A small sound classifier, trained from scratch: log mel input, 10900 steps.
Rows from block 10, named by matrix and row number. Each number is 128 + 24 x the weight over its row's rms, rounded and kept within 0 to 255. All counts start at 0. Numbers have three digits each. After the name is the row's rms in percent of the matrix's.
# mid20: scale 3 width-5 conv, dilation 3 (model.blocks.10.mid.2.0.weight, 48x48x5), inputs 0-9, a 5 kernel for each
mid20.0 116:144154097124143119126134116133116131109125133116103135088156150107138137113168060141138091099121144071163096204120125200114142120117133117139123132096
mid20.1 089:139068124121140156155165137136124122105111112054110139058149157107103134142058165089114120106120160112137137133120114138130099138155116169113150181127
mid20.2 085:057120149112149148093109142154163106126104113145134119134116140122150161108137112118113170143119119093139169102082121142098117161133122124118155124153
mid20.3 114:143116141084132126170111113141117098103151144109101141199090133133131121118144125148143129166154121110126095112129149146089122141110150190110124136104
mid20.4 086:094166129116157160113124139131183120090121117138157126085137122095114138134086196197120076122123127109089111134098128138088092131143116160115106189128
mid20.5 109:169121128116103108141132133161176144076140139118176104175147143119141129137120129135131135134128161105136113130128177132146112138141151116130160097102
mid20.6 106:106129105137119136129130126129117124142100103156103172134062111141138118110212069175003113138103103151116124111121115088118136110117124075157139152114
mid20.7 075:182134156131105138133134134140129102129112147107162129105174111096108135151079107111114080114158123088120173150135142127121129145143153148148099096118
mid20.8 085:143109125101121141131127130115140101128088149099120127150070130134125116118159123109150082183090145113145110113104136091170093153113119090123169118181
mid20.9 099:142125157113062111141125137120129194147086160093133135132146145097109119184156091142104083126132100127165084143113103086150138113115163134139129172124
mid20.10 104:145163106136093140108116146145177137171141099110133133088139147120134163157135098130135098145101130103107111101132121112113140131119138144106167121113
mid20.11 115:067129097146135136132141123122088144136109109116147122113115068133152121119112121128119102129124100180085122132132129087139148099118119050157098157101
mid20.12 093:175147160151142144155131147120155163122097093133125100084157193171135161161069116148111119108114138142146135133172136145146145123127132125117134126095
mid20.13 109:111126130137124126110121112124135122128126122095115109100192162139139137109149201128148193130092137139144150139133155166127126157125134130132134123091
mid20.14 086:095166105119139135097144116080098114086108125121125083140138126124158109111178118088115159123126166126107105155117095165144131119125105130116157155155
mid20.15 109:170123113102092108125129100156113107104112164137123103127102138083129125155116096140073097121131111117199107144099130141141087151115110157143167127100
mid20.16 101:103129129111171149099112148141152113104138148112152094180105145143143102110140144129119123153107132105162125085120127134123099160126140093121147148142
mid20.17 076:121117126119145154116132120103133136129150146142129115151074107141101142143153073100116120135110116140136167106089150140131133111146146098150157136125
mid20.18 101:086134130091148102159118121137132122145134104139138125133117146129148151105104129116132119133106152184065151122070148155136097132135148118141136144107
mid20.19 088:130107134128097111105131111112120148138140095138119116152098121168132110127134178154129081151165143091097170140125117153137129143136135112133129135114
mid20.20 120:139090127115155094138113138113110134126112096108119133137110145133150126124159108086128169096129144112157126111128135117127132103139158141137134090141
mid20.21 097:179112118129088083124125112135103144120122136122111146120125139149126129131167135153082119149160107117116122145114134095109121122134140143130124115130
mid20.22 108:151143124109103076127142134118126148103096151158088148147112133139125137146129098172096144128104130152105084132120164109135139102153151114155142116119
mid20.23 090:112125126134118143133126144114101135169126127123107094143043106159144098140145114144112135143085135111179119143110137113124170085133138075201123160074
mid20.24 105:123155167151122141131109101136129149132134127117134169158124127123147137140130138108147196145124143155149118123129137134183126102145162139136150116090
mid20.25 088:088157126144171140143127145118121131136080108139107134172124127136141121133127118121143131137103129166135159142141138110126164154121172136122134111127
mid20.26 100:115125112125099141119124119133132138099082115139137095128187155143120121130116164045204045099146131156080116116116101124097169138122118133146128118107
mid20.27 099:142132168147096151096132139174120141116116121097110143116140133114118154153105130150139133125095158170130107100160143110168135100136146046145149123141
mid20.28 082:115119111122100102105125125145132144121126151103111099115142134093172142119142118134134130084121134147133117099133114142130107144134130156150145110122
mid20.29 128:132150104165097136120128127127097090124133172136122093151115120125138105137063158114131123149169088112160160093145153097129134130136151101156124088126
mid20.30 097:144146097105172130152155152079138137172124105142167131099140124105132122149133087157113082102118092133147133117173139076107097127142118114115082139121
mid20.31 096:101153112142098119117125120124116121149126082133085147075218129147125135119155168143097161087136099147135115108111114104130148103150113149141112146071
mid20.32 095:154115106112126132125158117119113099123119120068161116078201169137125139117128127051162175120129114109176119102139143120145136150094103111132148100116
mid20.33 108:147137126124118177163125104122148122096068141134130116105148181157095149176129163131123118114100086133156112092115142136151135163138100119150113120150
mid20.34 077:112117101102093125144098136093140098124095116084134155141105135101101138138156127122158138156099133152121079125119157119131146102137147131126139128155
mid20.35 131:111128112138152166088113147117145141129100122131130126121180137153129152122137127091130124112112124123139116162128067122137173143097114112134138148115
mid20.36 093:107128115127127149120122173123145138105116077110138134131154169072139143104115119120158116107086143114161129085102113181133142131115120142143137141156
mid20.37 082:123154146132113137133118147151150132092134139136128156160150163113146123128107148157176129136124139122158128122114105134132100123138135151135108122178
mid20.38 102:116128151147117147130117106153153122105160137157103157109154150083168156111084132122109139158161126136124116120152136138138119136137135172133142120162
mid20.39 097:081157115126131155115119117159100161106111102100118148133153111159110115119135104092169130111167153115088140150099130135131159131140123086162114186101
mid20.40 112:182099152113079105132112138136149158089110135138132142123106138125134126110157131096180094121108152123106059178133105133156126107118130121134116125101
mid20.41 095:119126139128145117117129128128118129134162150149060168180079117134143138133149058138129148131125122139121102133108108141127144113149104127151121104115
mid20.42 094:109144144103163141114128105130175100106156102102119123060129147126119122118147107126117106100125140133111113066126112178163115125154102139148179121161
mid20.43 100:117114140106121096122118144158158137099108127131117130090156178137106124088101133090133096103156106138100131125139128107163151140122136111146094129165
mid20.44 079:138146099119136130137139096161140145088091111145106124149097175149101115131138143112117155146127129106155119115131140124150107109145145108135115168138
mid20.45 094:133144130125135131128120123133133140145119115108123102196046153105136112131114132094125104122099123110151147129142132146128118162126126119078142107142
mid20.46 095:102146122128156139124103138106125120132164073118150148068183152147147108104079159129089129130136153106139142088128099138125107149149099170126103152116
mid20.47 141:131114130126124120128122119111124120116122101123121150116125133128137133128216147126124000114139136124158145123127135125131138111122132122141135134136